config = dict(
    encoder_arch='vit',
    model='image VAE',
    dataset='fractals drawn by 1,000 iterated function systems, in grey',
    train_examples=295000,
    image_size=48,
    crop_scale_min=0.8,
    horizontal_flip=False,
    translate=0.06,
    bottleneck='kl',
    downsampling_factor=8,
    encoder_norm='layernorm',
    encoder_norm_position='pre',
    encoder_activation='silu',
    encoder_mlp_ratio=6,
    encoder_head_dim=32,
    encoder_fused_qkv=False,
    encoder_bias='none',
    encoder_qk_norm=False,
    encoder_parallel_block=False,
    encoder_inner_norm=False,
    encoder_patch_size=[8, 8],
    encoder_conv_stem=True,
    encoder_layers=10,
    encoder_width=192,
    encoder_positions='rope',
    loss='mse',
    latent_channels=16,
    decoder_norm='batchnorm',
    decoder_activation='relu',
    decoder_widths=[48, 96, 144, 192],
    decoder_blocks_per_level=2,
    decoder_block='basic',
    decoder_attention=True,
    decoder_upsampling='transposed_conv',
    kl_weight=0.1,
    init='trunc_normal_002',
    residual_init='none',
    optimizer='normuon',
    muon_scale='match_rms_adamw',
    lr=0.0056,
    momentum=0.9,
    nesterov=False,
    orthogonalizer='newton_schulz_5',
    adamw_lr_other_params=0.0024,
    grad_clip=5.0,
    ema_decay=0.999,
    steps=19900,
    batch_size=128,
    epochs=8.6,
    lr_schedule='linear',
    final_lr_fraction=0.1,
    warmup_steps=990,
    weight_decay=0.03,
    adamw_weight_decay_other_params=0.01,
)
Rows from block 6 of the decoder of a small image VAE, named by matrix and row number. Rows with one number belong to one channel. Each number is 500 + 25 x the weight over its row's rms, rounded and kept within 0 to 999. All counts start at 0. Numbers have three digits each.
After each channel's rows are labels from the 100 images, of 14976, where the channel reaches its highest value: "responds to" is what is common among them. Only what is clearly more common there than usual is listed. The data: fractals drawn by 1,000 iterated function systems, in grey.
# convs0: first 3x3 conv (decoder.decb.1.1.convs.0.weight, 96x96x3x3, each kernel summed), inputs 0-95
# convs1: second 3x3 conv (decoder.decb.1.1.convs.1.weight, 96x96x3x3, transposed, each kernel summed), outputs 0-95

convs0.60:464542498497500556490525532499479482497490512499447534511511472530519502486456514518491496477520488492497494452492497506516481487508473468488478495499499507479509506512526476510478523500489493533476478477572490508512477476518441483439493474493478492487535513486602504483498520498520499489
convs1.60:485470499504511509485508456470479468491511468511508486503472493500466487507485505481501487502549512494441520547527520548491513509456509481502517479512499461512470507495519558464483513453512508479499526505437504499499516484462494588496489519482524546502508527509466479512531509512487482475
responds to: dense

convs0.47:481464525470481492497547493569482489485422470484513504499472445544498530487477500505499483524485471501517483504443524516476491520523527475492519482523492550520480472494509501517474504493505483546497469484516481525496481500487488449482535485530513488499501453494475471501514495497453488487
convs1.47:524541513480491506505473496494498551508513513476500486454475513454485518516507477516487496505494485474457485458476525512485547515501534517485487512516478480511533521529541547488488484523512468510500457499499476481554473478521504470450447526500508511488531472490498533422478488509512519496
responds to: dark on light

convs0.44:453488503529480513467516532498511442516454512526530523500493515516465498525510504493495501453526466492511527493490478470451460514510506489483481473525463489462527492504467493477502503466516466514471483469482440472512483485500491461474511512489508455531434522498486480467506489499540479510
convs1.44:498548507493503482541486486512520521517509506484507533469518517470515510490526517527510528511453512503462489499493476511475499516520481538483470489458507514442482498505504539504465481492517532513491504484544473530574473507563526483486496508509444502518532539501511514486517525485456455481
responds to: dark on light

convs0.35:535490448468510491521521491442507494500586478493490529517515515499586468498491505522518478499486487465470485502477479482522555498479498509514470472512524451500494505517486513504471515503521478486489506488504501507503577515476467469493501477500530486499522542504505492532492489483495519495
convs1.35:517484510534468503542468523514533499517527492524480547518494461499525502470540490500492514492504524484511505555498468479461503518478429500495510507501497513458492529511515479501502481524508506465470501545469502506437525480447511496546493499511503450531506487515523504525472514472450491482
responds to: sparse; two maps

convs0.61:517467483507503502492509501499497499674497501506488486501474480504497500499495497507500520542495500497512483481516499491504484495487499522487498501520499490506513512494498480486516513500501507496489514495517491502497489515504493502481483502486482500515514499500522511503491493466498509377
convs1.61:453487560469490520500507508492504491405472503522516508522516496519520507499514521486499514491520473532503519495483569476530470483509448467516496455483514546492508548493517497544514461518499464474493483498498501497513515487503512492504517517515488507480526514460495509497516506530514503569
responds to: two maps; sparse

convs0.64:492518476488516506519541471493508462479476514468502510524501520448501506456459524531538480495521490523484512495533476482501455496499539510451472491489480475504533510489513521488501515508493510466431458520496491511503517533468533466467494510501444498534549492509491486508473500450531497461
convs1.64:507507506513524526469467520537435494478522510525545491500457488513497504529511482529470493465497514513501519505518482530534517484504500450492513498513462510470519513522483469504491517532516470463482468515487474486506476456460430491522490514493525470487513517544549511495488503538459494543
responds to: dense

convs0.16:471542520499489498488468496493489530580517528484518503504509549468504535486478503472497508517519500476492517508507508547505485498490511474499489516560491515494493500499488492498496480518448514501492513507505546508524487458493447499505546520520472500578549506485535485507515496473514506438
convs1.16:450483510461490481519496512484504536477544479499494503512498495473488465503495455546516504500509490502427495520498513502499570528530502491508502508469478476485498527491493529524422524465519532505527518500462526514530535479484480478520481537503478513518541524473494477462474510517498481502
responds to: dense

convs0.79:526444499489493410504505490494507512485509498527488460486438537497492503476491503458506518547511484509495502486496472541471512496488515474490506503493498510499503505506521498477502515501516468506470527487510535500505491475514569556527503514506526503491489508549428487493494475506441490509
convs1.79:497506542530509514527523531482489487502506495508534511501498487500495521497561486558525460461474497486495498468529529506483520491510502473476513473486518504510503472513451447494502461488543478505516484507533483512502514485490493444544490493525473542500456512558524513496540518499434500498
responds to: dark on light

convs0.89:511494490507491507523478478486575516485486479487520521492528489495512501483504514469496485486477521472506497370505522492483514497478525508509486507499499527490475467489479475508484490489531506447526479511525501497490549493535565465509481491509492490501511487525489510522463505493471459504
convs1.89:471472469514467520517490525530460503503500499449490485514512527478496470509471516479488532538521534521478478566501498535483520505494494505481463473507475469473525537553506507502488477495518524532533557486521491511488498506507492564479544509497454493462497478478484489465501492528524535498
responds to: dark on light; dense